From a checkpoint of a small audio frame classifier.
Model: 5.33M parameters, waveform 16khz input, arch crnn, norm batchnorm, activation gelu, depths [1, 2, 1], widths [192, 288, 432], rnn gru.
Training: muon at rate 0.0049, 1300 steps, batches of 64.
Rows from block 2 of a small audio frame classifier, named by matrix and row number. Each number is 200 + 20 x the weight over its row's rms, rounded and kept within 0 to 999. All counts start at 0. After the name is the row's rms in percent of the matrix's.
After each channel's rows are labels from the 100 clips, of 14976, where the channel reaches its highest value: "lies over" is the class under the peak. Only what is clearly more common there than usual is listed. The data: songs of 200 made-up bird species, synthesised, often over outdoor noise. In brackets: how many of the 100.
# conv: width-3 conv (model.blocks.2.conv.weight, 288x288x3, each kernel summed), inputs 144-287

conv.13,101,242,200,196,196,209,210,168,193,226,158,216,192,199,224,197,210,152,164,201,219,180,174,209,187,217,160,164,182,199,205,221,220,177,225,186,196,186,172,200,208,210,184,227,204,214,231,209,208,223,218,176,174,176,186,222,228,216,221,236,217,208,165,201,177,188,198,192,211,212,197,195,202,211,184,184,189,195,223,226,213,246,178,216,216,214,202,216,149,209,203,208,200,187,221,192,182,188,210,195,160,174,210,242,188,195,167,183,196,194,204,187,223,172,196,210,186,197,224,170,206,239,168,186,188,220,218,208,192,237,220,199,204,189,198,183,194,190,230,207,224,180,204,195,205
lies over: upsweep (26)

conv.219,106,178,200,174,196,167,200,178,203,186,204,187,217,199,182,219,203,217,189,221,174,167,212,238,216,196,200,201,209,176,201,192,176,214,201,196,230,141,175,189,173,218,178,147,230,196,187,189,197,176,222,209,198,210,205,184,201,229,186,207,185,213,204,200,225,209,185,224,162,198,193,210,235,216,203,185,223,209,209,197,202,191,182,200,198,219,194,200,200,206,196,205,195,126,196,162,185,174,184,230,200,212,200,191,211,222,222,208,219,213,182,198,197,173,159,187,240,215,166,223,225,201,195,188,154,212,245,177,207,203,209,227,170,194,221,175,198,185,207,176,193,188,214,193,183
lies over: warble (29)

conv.270,110,141,183,180,206,187,191,203,196,167,184,223,184,176,213,234,191,199,191,192,198,209,200,223,189,201,218,201,148,182,196,197,192,189,180,178,180,167,231,169,232,168,204,213,209,206,229,184,203,201,187,213,170,189,174,213,172,184,212,198,232,185,195,173,209,191,210,196,219,196,206,189,234,205,172,206,228,211,208,209,198,199,174,202,188,183,195,201,186,172,220,236,200,158,210,219,203,205,249,204,196,189,194,172,200,224,217,200,200,224,220,182,194,170,222,197,158,197,220,214,156,197,190,184,187,207,201,215,201,170,218,161,176,201,189,180,211,173,242,208,174,171,208,194,147
lies over: upsweep (50)

conv.254,094,205,186,201,191,201,215,160,188,222,151,207,243,198,194,212,216,221,226,198,211,216,227,183,189,172,181,195,200,155,224,219,214,200,221,200,169,181,194,208,228,205,188,200,214,179,207,166,205,225,161,175,202,175,205,173,216,229,234,186,238,213,225,190,183,192,213,198,190,171,203,204,210,220,175,182,187,174,191,164,208,185,166,196,175,198,218,199,237,188,183,209,182,171,204,196,208,187,197,182,219,203,192,239,191,228,200,192,207,213,217,200,225,230,188,153,245,222,205,228,189,214,210,173,171,205,183,222,205,198,199,210,218,195,202,191,217,211,183,190,203,177,195,217,212
lies over: dip (37); downsweep (36)

conv.128,106,198,193,215,217,167,216,196,204,157,209,186,193,211,215,211,232,220,211,239,182,189,219,209,207,209,179,207,206,193,192,194,216,184,207,189,215,197,147,228,180,220,191,235,209,234,166,177,216,207,209,176,217,235,235,210,198,217,213,233,246,182,237,197,217,195,171,195,200,213,224,166,192,167,165,178,162,184,158,202,218,218,228,196,188,214,207,169,210,207,206,209,223,211,232,202,191,213,198,188,215,206,170,198,179,200,198,188,229,186,191,197,189,208,179,205,204,217,203,206,212,206,184,194,182,183,179,238,200,232,225,184,173,216,187,204,195,179,226,222,164,181,229,190,190
lies over: dip (28); warble (27)

conv.204,091,199,201,175,195,207,216,199,238,193,191,197,194,152,218,211,186,218,191,222,204,228,200,176,154,228,220,196,207,171,187,238,194,212,173,233,185,167,243,228,204,211,228,186,201,229,207,166,198,188,179,240,191,196,215,200,179,206,162,198,192,219,219,195,193,166,183,191,194,189,210,226,200,223,190,175,192,211,227,175,242,186,196,205,243,218,169,188,172,182,206,185,219,270,226,197,208,202,215,211,157,212,149,212,208,191,212,203,191,164,183,181,212,210,179,185,220,205,186,211,211,208,169,196,212,177,212,173,229,199,197,197,227,183,206,199,189,196,176,174,196,183,197,230,182
lies over: click (29)

conv.171,097,197,190,192,221,212,179,191,189,209,220,197,238,193,228,169,205,197,177,181,201,178,207,202,182,204,198,201,175,212,228,207,187,206,180,219,176,194,196,170,179,213,193,192,185,210,181,170,213,219,229,211,194,173,208,194,175,189,197,213,206,145,194,203,223,202,219,178,186,196,173,200,226,212,169,207,200,227,170,191,194,230,197,190,198,207,196,189,203,183,184,217,199,189,203,203,219,163,210,208,218,191,200,218,181,199,221,167,180,220,208,197,226,253,172,195,160,231,175,200,182,171,178,203,208,230,193,193,186,182,178,215,184,200,185,172,203,182,240,263,195,151,218,188,207
lies over: upsweep (37); warble (25)

conv.104,099,180,223,207,193,179,231,215,184,211,207,189,203,211,195,195,212,196,188,191,181,184,191,165,222,160,201,173,202,232,205,211,201,204,190,161,192,218,191,184,202,202,191,171,217,165,189,177,197,213,208,214,231,202,188,202,225,180,200,207,161,199,187,206,177,168,148,158,196,173,175,207,217,170,234,184,249,201,203,196,190,163,241,215,173,160,232,198,183,209,202,218,192,199,201,194,161,185,184,227,195,192,225,184,206,206,164,209,185,185,185,172,194,180,203,189,183,244,220,196,204,198,219,205,208,229,217,180,221,198,216,206,171,194,200,196,216,226,213,191,203,179,208,196,215
lies over: click (50)

conv.273,091,168,167,199,224,200,193,213,207,199,203,199,167,220,223,204,210,193,197,193,183,188,192,185,196,186,170,187,230,215,205,216,202,171,187,201,208,193,196,190,219,207,202,168,214,208,174,195,248,187,208,217,157,174,224,227,188,205,180,213,192,215,208,195,191,187,213,186,218,236,195,236,203,181,167,192,172,210,193,220,200,189,204,188,217,184,191,177,195,230,229,214,167,246,209,185,161,173,227,188,201,224,231,182,214,240,225,168,186,213,207,223,141,178,197,160,187,203,215,167,234,164,203,185,183,198,221,187,204,164,184,197,187,209,209,196,183,227,221,187,208,225,179,205,213
lies over: warble (28); downsweep (25)

conv.214,095,201,192,238,209,178,222,200,194,221,172,204,220,198,200,203,182,205,195,192,186,202,206,187,233,196,198,166,201,177,174,220,190,168,182,183,220,199,224,179,170,211,186,191,160,218,170,222,186,204,160,200,195,185,189,173,140,165,181,167,200,195,208,215,178,210,193,221,211,186,193,197,181,202,157,181,190,167,216,179,179,202,163,235,218,200,178,228,193,196,200,195,188,177,151,201,201,219,199,216,213,187,183,209,162,197,179,159,211,206,228,203,139,183,170,184,191,205,187,202,195,218,196,173,196,183,248,193,192,211,204,162,187,174,164,159,200,175,209,198,226,182,189,214,202
lies over: steady whistle (27); downsweep (26)

conv.73,096,173,204,184,176,235,181,195,192,193,186,202,196,187,195,231,201,207,181,208,209,203,202,219,177,185,194,178,222,179,171,205,195,216,219,167,183,211,202,176,224,218,184,193,202,182,198,160,183,206,173,181,186,223,202,207,194,185,193,208,193,216,212,205,181,201,129,195,195,169,195,198,209,216,190,187,188,200,176,186,195,194,203,214,190,217,227,181,200,229,239,187,220,206,198,198,149,214,178,216,242,221,180,234,234,162,194,201,205,166,229,223,239,143,195,191,202,203,167,182,222,211,203,215,207,193,170,221,212,238,206,201,209,216,234,228,198,213,196,205,186,160,204,212,177
lies over: buzz (59)

conv.80,104,176,181,223,195,193,213,204,167,208,214,173,209,220,222,170,221,230,189,198,204,176,190,179,207,188,169,253,217,190,207,174,169,188,156,229,185,159,184,222,210,217,180,211,212,205,176,229,199,206,188,194,217,206,195,228,227,195,213,191,176,226,227,193,213,194,212,224,212,179,218,204,193,202,197,170,197,198,200,186,216,204,218,196,227,187,197,206,207,187,206,198,189,194,218,215,158,181,169,188,217,207,167,202,178,240,171,166,185,182,186,192,229,202,179,172,194,224,217,185,223,188,174,257,195,204,205,178,189,187,203,200,209,186,219,185,196,230,207,208,175,167,198,226,192
lies over: warble (43)

conv.266,101,172,198,174,209,212,209,194,194,201,208,146,207,232,196,182,209,178,237,192,191,234,196,184,211,173,208,198,197,165,195,233,186,204,184,205,177,152,169,200,201,182,212,184,202,231,205,200,182,177,220,239,208,190,215,216,187,212,197,209,185,180,205,201,208,208,177,189,203,203,212,204,161,212,206,166,199,204,187,191,184,173,224,220,227,209,212,206,232,208,206,181,184,163,179,232,184,192,158,176,173,168,190,235,221,190,192,187,186,206,204,172,215,179,204,180,235,186,214,233,219,172,194,186,189,208,176,202,179,208,214,200,158,188,206,162,216,192,217,184,192,179,220,160,171
lies over: dip (29)

conv.258,098,218,189,200,223,194,193,193,227,218,227,229,256,198,218,202,230,213,198,210,182,197,182,229,215,200,175,200,231,193,212,188,179,168,149,210,202,185,188,176,178,220,191,187,193,203,223,193,205,204,207,196,235,169,185,191,190,201,190,177,220,192,203,216,232,181,170,156,157,176,208,200,198,215,216,185,232,241,198,187,208,196,241,212,192,237,237,172,205,189,205,216,187,169,213,213,172,192,177,189,186,205,205,214,209,182,200,192,172,197,190,190,191,192,152,223,175,205,223,218,206,189,184,211,208,173,210,194,181,213,186,212,168,202,209,233,204,226,201,173,223,192,206,187,198
lies over: click (52)

conv.44,097,197,211,219,229,168,211,192,190,195,193,164,220,194,190,221,181,171,224,178,205,215,197,187,208,202,191,227,187,188,213,210,212,221,213,186,222,186,231,202,227,224,216,173,187,228,209,204,220,172,203,215,149,182,205,213,210,205,191,188,203,214,167,199,185,248,194,181,171,167,217,214,200,214,207,182,159,219,179,188,178,195,211,256,188,228,171,197,235,174,218,170,240,200,185,177,185,220,180,200,224,213,200,219,201,214,207,203,175,196,195,216,219,166,211,170,167,185,217,203,196,192,160,226,198,197,193,189,226,197,198,197,192,190,207,233,188,211,186,192,199,217,187,233,180
lies over: steady whistle (38)

conv.211,105,179,187,239,205,212,194,224,182,189,174,194,199,172,194,166,224,187,220,181,202,185,213,181,173,203,206,215,218,178,156,203,241,184,199,187,192,199,191,207,225,208,211,226,197,158,183,203,215,169,181,169,226,222,174,221,206,207,222,207,216,211,199,192,223,176,179,197,188,186,191,178,214,221,204,206,203,206,180,214,194,183,189,194,210,191,186,190,179,193,209,201,171,194,212,218,252,175,199,225,170,195,188,171,212,194,212,195,245,198,194,184,241,208,212,220,215,213,206,190,200,221,213,199,193,171,242,204,197,199,203,171,216,211,206,197,174,227,218,205,229,215,211,207,226
lies over: no call (89)

conv.147,100,206,182,175,223,193,216,217,181,218,183,209,200,190,190,207,196,224,212,191,158,211,213,197,187,230,175,187,180,207,191,157,194,212,189,176,147,169,196,185,205,211,224,210,205,187,220,179,178,200,202,204,162,220,202,191,213,210,213,196,177,194,187,191,207,190,172,173,214,202,239,168,190,215,204,200,222,197,190,224,214,176,204,208,149,211,251,175,220,218,192,217,182,179,196,162,253,208,183,158,152,175,190,208,245,218,186,181,180,256,205,249,243,199,178,241,167,188,194,164,189,200,199,214,194,171,192,209,232,197,204,240,180,196,179,205,218,201,183,193,221,199,200,217,197
lies over: arch (29); dip (27)

conv.220,097,168,187,201,218,210,225,217,193,198,205,174,215,176,178,182,206,215,167,180,199,167,208,168,192,195,171,210,173,205,203,185,212,194,194,198,210,222,215,199,188,219,214,185,181,186,205,207,159,176,200,244,181,194,174,157,190,216,194,206,203,196,207,181,183,239,200,182,155,175,184,170,215,225,197,170,203,214,204,238,203,199,226,177,190,188,222,206,190,189,227,220,197,191,207,227,200,200,203,216,166,215,179,181,203,177,201,189,171,236,226,204,130,218,191,175,215,221,195,182,180,227,193,180,223,214,206,200,198,178,211,186,160,207,208,189,157,191,220,209,223,186,178,170,210
lies over: arch (26)

conv.281,098,189,197,211,222,194,187,214,179,215,205,185,180,183,155,166,217,168,195,220,180,217,198,203,199,193,173,178,205,203,186,225,202,208,223,191,194,158,219,213,196,198,235,186,202,223,196,182,182,185,206,192,177,235,188,177,175,217,207,222,207,199,178,191,177,225,201,205,175,148,239,207,198,177,224,204,215,215,184,204,174,166,197,226,185,212,207,164,228,206,192,198,203,169,183,179,202,197,192,201,187,208,201,196,215,183,217,164,242,239,195,186,165,160,193,202,224,216,210,196,217,202,217,168,171,195,172,204,199,216,214,208,191,197,210,176,180,199,220,202,182,212,207,179,210
lies over: warble (30); downsweep (27)

conv.274,091,177,218,205,197,215,181,193,221,228,224,206,164,210,192,189,152,210,220,173,193,189,207,193,198,223,179,185,203,160,167,191,199,204,218,191,155,229,187,203,210,183,181,210,219,213,136,185,223,193,230,201,207,150,208,197,222,191,207,211,180,223,195,206,201,190,187,181,190,199,220,184,203,217,175,197,209,204,200,178,217,158,237,200,188,223,200,142,203,198,195,177,218,197,196,195,245,186,199,177,155,189,209,180,209,186,183,212,188,201,178,170,184,205,163,232,191,210,209,196,188,180,236,183,201,201,218,183,203,185,207,186,226,172,203,197,201,197,159,188,203,168,197,229,198
lies over: no call (97)

conv.265,086,179,187,201,203,216,186,185,197,194,200,190,201,227,182,215,211,219,225,166,201,185,209,167,208,192,204,159,198,158,210,209,194,166,221,197,183,202,195,227,223,192,235,188,192,190,210,163,222,191,200,209,205,201,202,196,210,179,192,216,216,226,198,167,203,169,168,207,196,166,222,199,225,243,178,154,212,198,191,168,199,208,265,186,213,193,169,205,207,200,224,215,197,193,205,180,160,177,209,198,180,202,228,234,193,195,167,184,182,170,209,195,200,182,235,166,191,236,212,194,177,164,174,160,159,211,241,155,201,190,212,183,177,210,197,182,213,186,189,200,223,204,244,185,181
lies over: steady whistle (32)

conv.161,095,209,200,205,199,185,185,189,222,216,226,208,177,201,211,205,180,183,202,186,238,185,226,201,194,221,206,189,189,200,200,196,203,215,242,175,198,177,179,181,236,197,191,170,173,229,203,162,205,169,205,200,214,221,206,175,197,187,204,196,158,192,191,213,174,203,191,211,204,200,216,181,189,170,174,192,176,216,217,171,184,251,192,203,174,201,162,190,205,163,232,189,175,193,194,221,199,186,218,185,196,219,182,175,229,193,234,224,184,185,186,168,192,190,185,173,222,209,176,188,174,218,178,226,210,225,191,231,167,157,191,180,174,201,172,204,184,202,181,231,211,156,185,182,179
lies over: upsweep (27); arch (26)

conv.74,096,174,201,210,211,221,202,202,190,203,205,192,217,216,168,205,239,239,221,219,187,195,173,204,187,219,207,183,200,161,212,207,160,239,227,167,183,225,205,205,183,190,214,189,194,224,194,219,198,201,175,223,148,167,159,195,177,192,194,213,206,224,192,166,177,209,208,216,195,180,194,194,238,181,216,205,193,181,178,164,213,212,179,180,185,171,229,214,210,225,209,171,172,199,207,200,189,203,195,177,231,168,183,191,240,217,172,214,201,207,203,209,162,230,195,200,222,163,160,184,189,137,161,207,202,197,184,200,221,196,223,219,211,193,160,177,232,228,231,222,173,185,192,187,194
lies over: downsweep (54)

conv.23,088,205,225,192,216,186,230,216,212,175,191,198,206,184,205,198,217,202,183,210,196,139,225,206,179,210,199,180,220,200,200,188,195,211,180,182,184,217,195,209,192,246,192,188,191,273,197,197,193,194,232,170,201,216,184,205,210,200,180,195,177,201,184,219,219,168,220,218,196,187,179,211,194,230,108,203,190,176,196,190,183,182,126,202,234,201,210,179,211,218,164,187,230,161,212,221,232,205,191,214,178,227,213,168,178,218,164,183,212,211,228,203,212,175,205,180,224,197,205,226,241,198,200,197,211,187,194,216,169,218,219,195,198,194,187,188,249,189,165,181,222,214,207,188,199
lies over: no call (99)

conv.239,113,222,213,228,178,195,223,204,220,212,210,200,203,227,206,217,200,160,220,194,182,204,175,210,217,191,177,190,192,214,196,178,186,202,136,196,230,209,218,197,197,213,167,215,175,214,180,157,178,210,208,229,191,206,244,237,196,155,174,209,167,210,187,202,218,196,166,183,175,171,204,203,210,210,182,214,211,192,205,203,192,177,211,218,221,189,189,202,230,188,183,168,177,219,198,201,217,192,209,186,197,182,184,189,179,184,180,231,201,221,220,181,203,214,191,181,191,193,178,196,212,255,205,200,183,208,185,178,196,229,237,186,173,233,217,194,214,222,166,223,183,174,184,187,210
lies over: steady whistle (32)

conv.176,119,148,191,197,208,200,245,203,192,210,192,212,183,215,203,211,189,202,228,197,198,219,200,232,194,193,201,187,208,181,189,213,214,207,199,217,205,142,178,218,191,169,191,208,214,208,186,171,188,187,204,224,221,168,199,209,162,189,203,228,185,187,192,206,207,205,209,175,215,214,216,209,223,187,209,138,210,202,218,178,222,203,261,191,214,186,200,204,224,196,167,194,231,173,221,200,180,181,187,210,185,166,212,211,187,188,196,182,195,212,194,205,219,224,229,187,198,215,202,209,212,179,250,171,170,186,204,199,180,197,217,202,177,218,223,167,170,210,197,193,186,168,201,205,215
lies over: dip (39); upsweep (39)

conv.59,091,206,198,217,178,204,188,199,200,238,207,197,175,223,233,185,213,223,189,172,176,207,215,168,219,201,170,228,184,207,187,206,181,236,182,183,207,186,199,200,168,208,237,178,215,185,180,188,247,192,206,217,217,198,206,162,196,220,229,177,200,239,208,195,171,162,206,222,232,182,211,185,215,158,190,176,188,178,227,209,207,186,219,187,216,220,177,174,212,202,189,206,195,153,214,224,192,182,149,193,195,214,202,209,202,201,205,174,171,228,178,230,200,213,210,218,184,227,187,207,245,221,219,193,210,201,189,199,179,213,213,202,200,197,196,239,186,208,199,161,201,168,191,199,207
lies over: dip (32)

conv.175,120,202,198,204,197,198,238,201,184,222,218,194,185,159,203,187,188,214,231,179,208,200,175,184,204,220,173,177,219,218,181,203,234,200,192,164,205,174,197,197,211,177,214,219,192,172,208,189,181,168,202,201,208,189,187,191,157,166,206,202,182,200,195,155,173,172,189,144,189,203,203,212,224,201,237,228,208,213,191,225,205,192,249,205,194,181,207,197,186,201,208,219,162,240,207,192,184,182,184,174,216,192,195,188,225,216,213,184,214,182,180,179,214,199,176,195,192,195,207,190,191,209,235,202,213,186,207,220,207,182,184,191,223,195,185,205,200,196,234,189,173,200,232,195,229
lies over: click (82)

conv.261,100,201,204,182,181,231,182,190,177,194,193,185,193,192,181,169,203,187,203,190,209,192,206,193,185,203,188,170,212,199,208,219,214,181,209,187,227,175,171,230,200,195,200,218,182,201,189,213,168,195,142,207,223,198,136,163,181,180,172,215,202,217,213,207,183,161,191,198,212,225,191,208,199,198,162,167,165,201,204,157,207,213,231,213,201,197,180,147,245,195,188,184,196,193,173,162,221,216,219,189,185,184,188,206,233,228,152,192,197,209,207,181,217,191,198,173,191,187,193,213,210,181,231,206,181,188,210,194,187,186,236,200,221,203,222,199,191,222,243,200,206,204,189,205,203
lies over: warble (32)

conv.152,096,204,199,213,198,187,217,176,199,200,181,172,197,174,179,168,232,220,221,232,207,204,197,206,209,186,209,182,231,184,186,182,207,151,236,195,248,215,218,181,208,202,213,202,209,222,216,162,184,196,178,210,204,207,204,175,207,214,220,180,169,179,203,197,189,160,213,197,195,187,196,209,204,183,171,149,184,198,208,185,180,206,210,217,227,195,225,176,196,194,220,196,172,203,170,209,220,179,207,204,220,255,202,224,203,206,184,178,204,206,171,193,149,185,229,158,205,208,211,194,220,235,215,238,203,204,213,201,230,218,223,221,176,173,189,189,195,208,208,204,222,192,178,229,183
lies over: upsweep (31)

conv.272,092,181,199,194,182,149,154,211,214,193,177,228,210,177,212,209,184,188,193,230,184,185,198,181,205,179,215,216,177,206,213,158,201,192,227,192,178,192,224,198,215,201,187,170,213,197,176,177,183,220,197,191,181,198,221,197,174,198,170,197,166,193,213,233,187,170,168,202,199,201,196,182,187,232,191,207,205,176,229,197,182,208,209,163,158,207,194,195,166,187,216,215,185,188,203,214,196,186,171,181,168,218,242,210,170,162,228,237,191,186,208,214,207,197,188,199,215,183,179,220,192,211,195,189,193,170,201,191,192,215,226,230,186,229,229,198,188,218,209,189,195,197,199,176,228
lies over: warble (32); arch (28)

conv.212,105,213,197,188,188,208,184,224,217,169,197,204,196,226,183,160,212,216,185,181,164,204,197,206,236,201,207,162,224,200,187,195,213,246,176,187,171,132,203,198,210,204,198,242,195,231,209,196,181,216,215,199,218,187,169,199,190,201,190,200,169,212,172,190,205,206,188,225,187,230,221,204,207,186,233,200,241,208,182,207,188,219,181,193,171,219,202,230,205,191,200,202,207,155,202,209,210,238,207,202,173,200,174,208,224,198,217,176,231,220,204,193,196,235,221,207,238,214,188,235,194,206,234,152,210,160,154,188,216,220,206,225,190,246,190,176,176,172,173,181,187,179,235,189,187
lies over: warble (42); downsweep (29)

conv.58,095,195,209,194,188,171,186,222,225,177,166,171,202,224,177,200,188,202,183,199,189,162,181,194,196,222,206,186,211,202,205,203,205,217,209,223,190,207,229,165,187,193,207,176,189,173,183,236,216,181,174,190,244,182,218,164,188,196,198,171,187,197,198,172,202,190,206,218,181,208,175,192,240,205,185,223,204,189,179,167,210,233,172,192,196,188,197,188,192,171,195,178,158,224,188,179,209,185,173,194,171,210,183,201,216,176,181,230,176,154,218,157,191,190,180,219,200,197,188,200,217,203,213,181,201,201,192,179,169,165,185,194,215,206,212,219,207,176,185,168,237,189,187,181,184
lies over: arch (29)

conv.75,088,202,210,216,197,187,159,212,218,197,216,182,200,196,171,191,224,205,204,218,206,213,154,216,217,200,207,228,223,190,209,187,184,208,208,196,180,226,210,188,217,214,217,214,208,242,185,213,198,200,159,220,193,210,211,206,202,201,215,236,145,247,182,188,207,177,207,204,178,178,228,184,234,182,200,207,176,163,167,189,205,207,189,196,227,183,206,182,160,192,191,191,193,191,234,233,175,206,179,200,185,181,201,186,170,179,221,158,250,201,172,236,218,222,199,177,222,234,189,213,175,225,201,200,186,193,205,219,202,211,162,198,187,234,198,188,189,192,197,185,210,207,197,231,195
lies over: no call (93)

conv.85,097,207,186,202,214,195,186,192,173,220,187,192,161,206,195,216,190,222,210,199,190,157,145,224,182,186,219,210,185,204,161,141,204,197,233,169,208,218,208,159,174,204,237,187,201,184,226,212,190,213,186,208,170,176,167,160,189,214,205,186,196,160,228,207,187,207,182,177,185,172,166,156,185,211,198,171,203,187,200,190,200,198,189,201,202,211,196,207,205,208,194,187,162,207,170,212,235,168,199,228,211,214,162,191,204,162,223,177,197,188,169,226,206,212,204,226,200,233,178,227,212,206,223,181,184,216,188,206,158,226,214,205,172,212,223,177,190,158,194,178,193,228,193,211,200
lies over: downsweep (35); dip (25)

conv.255,095,224,199,166,181,231,217,246,208,241,203,182,201,194,205,207,196,202,177,189,169,206,209,198,234,190,172,201,204,178,208,204,195,194,223,209,172,188,174,187,204,216,188,220,233,187,170,191,220,190,205,209,199,210,181,214,202,229,192,160,187,199,214,221,213,213,183,203,214,179,202,215,202,170,209,198,199,203,207,188,201,219,182,198,176,200,196,157,202,155,200,231,189,214,239,219,191,198,154,187,188,226,221,183,192,192,187,214,201,228,192,189,221,208,202,186,228,195,205,225,207,196,219,172,192,199,185,248,183,205,214,193,192,176,238,216,199,183,203,198,162,202,225,164,205
lies over: arch (32); upsweep (25)

conv.62,098,214,198,229,178,188,170,200,231,195,205,191,192,176,177,191,205,186,185,222,190,196,234,190,214,190,160,197,227,216,190,198,187,233,203,189,213,183,230,204,198,175,168,185,185,217,195,192,214,219,198,199,196,187,183,171,175,196,206,173,201,158,184,202,184,188,154,220,170,207,189,185,165,172,201,197,223,217,214,192,194,214,189,210,170,212,180,214,210,159,217,223,214,169,194,217,203,191,191,223,176,202,213,151,208,169,209,189,209,205,204,207,198,231,196,233,172,212,207,222,227,193,188,164,227,211,215,216,188,221,215,218,205,172,200,180,212,210,211,211,180,211,182,169,237
lies over: steady whistle (30)

conv.1,107,186,208,198,198,188,183,201,181,223,217,191,186,197,219,215,217,161,200,187,260,193,192,199,170,225,208,183,220,183,174,184,236,198,189,208,219,217,211,201,193,184,225,191,176,210,201,188,220,209,183,207,189,236,181,214,185,182,183,188,189,196,180,188,231,186,176,194,185,220,184,210,176,186,198,181,187,197,195,151,218,195,178,206,232,209,217,188,205,220,192,205,211,196,206,202,183,185,211,205,207,210,178,247,205,176,203,203,192,184,204,245,200,179,192,175,197,176,202,199,177,200,201,165,208,202,168,203,217,204,214,216,158,246,231,237,174,200,176,186,214,220,200,200,210
lies over: upsweep (30)

conv.263,098,230,213,179,164,184,191,190,248,205,189,183,203,218,210,225,164,197,186,192,207,202,195,202,188,193,174,193,183,226,211,190,198,242,207,171,189,192,209,213,196,224,180,158,221,196,201,180,188,218,205,200,199,192,206,172,206,228,231,185,189,149,166,209,145,200,150,198,177,199,218,208,222,209,191,189,237,215,214,212,207,204,173,202,212,205,208,158,189,179,230,193,245,186,195,218,228,168,219,213,176,183,215,165,203,188,199,179,210,195,194,186,217,183,188,213,211,204,203,231,201,152,238,177,215,232,220,243,206,225,174,187,187,183,220,194,199,210,176,198,185,225,205,186,200
lies over: no call (92)

conv.183,101,153,169,207,204,173,195,175,196,204,175,184,203,168,228,218,193,218,215,186,190,204,180,221,182,183,190,229,197,186,173,195,226,176,230,188,185,173,185,171,232,198,203,216,210,180,181,208,194,189,177,168,196,193,157,185,157,185,179,204,181,203,188,190,229,193,202,227,190,157,208,200,211,190,210,170,229,188,147,196,205,184,251,207,211,206,225,174,227,180,237,229,171,175,235,208,188,206,205,190,201,206,214,184,203,222,185,232,215,166,153,183,213,207,216,203,184,182,211,203,166,211,196,177,214,157,183,201,185,208,188,191,206,205,181,203,173,192,226,177,212,213,195,187,224
lies over: dip (30)

conv.189,086,190,205,212,182,201,205,192,223,197,210,192,221,207,202,186,203,225,223,205,185,248,223,180,175,217,215,206,174,184,172,186,198,195,182,165,180,164,208,158,222,189,200,213,220,207,163,235,217,228,186,209,254,195,221,206,215,248,205,209,185,205,205,203,207,194,185,210,183,207,178,186,197,232,181,215,186,176,207,216,209,210,213,205,207,185,206,193,207,203,188,177,199,214,239,213,222,214,227,200,232,189,191,211,191,153,178,199,207,235,164,191,189,176,194,201,220,176,179,168,217,234,224,236,219,165,209,237,188,221,207,184,210,156,200,187,225,215,206,192,206,170,207,195,182
lies over: upsweep (38)

conv.115,097,219,197,235,215,214,225,171,181,202,230,187,180,201,192,183,208,157,216,169,227,229,193,196,228,205,230,200,210,200,178,184,204,167,217,170,209,203,186,216,190,204,192,183,214,209,196,169,222,177,208,180,203,168,183,205,203,205,191,189,212,174,185,148,146,193,191,200,230,202,201,190,191,206,218,152,167,200,213,185,201,195,214,218,215,173,211,207,219,227,192,239,212,230,237,185,188,171,205,200,209,219,220,198,193,160,205,182,181,186,189,235,211,207,214,183,187,210,185,206,198,192,185,220,204,201,209,160,194,234,175,225,180,197,177,212,189,206,203,166,186,198,238,212,199
lies over: dip (32); upsweep (31)

conv.165,101,189,221,213,163,195,206,191,161,219,216,176,187,207,202,151,188,192,193,215,161,209,186,225,184,235,253,209,210,159,194,189,205,190,195,191,213,185,240,208,171,208,202,230,224,173,211,201,204,217,193,204,231,215,200,203,217,195,201,216,194,193,210,215,188,207,192,211,170,184,206,199,233,196,192,176,182,211,178,217,206,176,193,189,198,177,216,234,165,205,188,187,211,215,179,239,266,200,194,217,152,194,200,203,190,184,183,230,190,212,189,215,220,223,210,222,190,167,196,198,185,211,202,181,153,183,211,170,193,189,152,160,207,207,227,152,206,180,235,191,178,227,173,201,231
lies over: downsweep (40)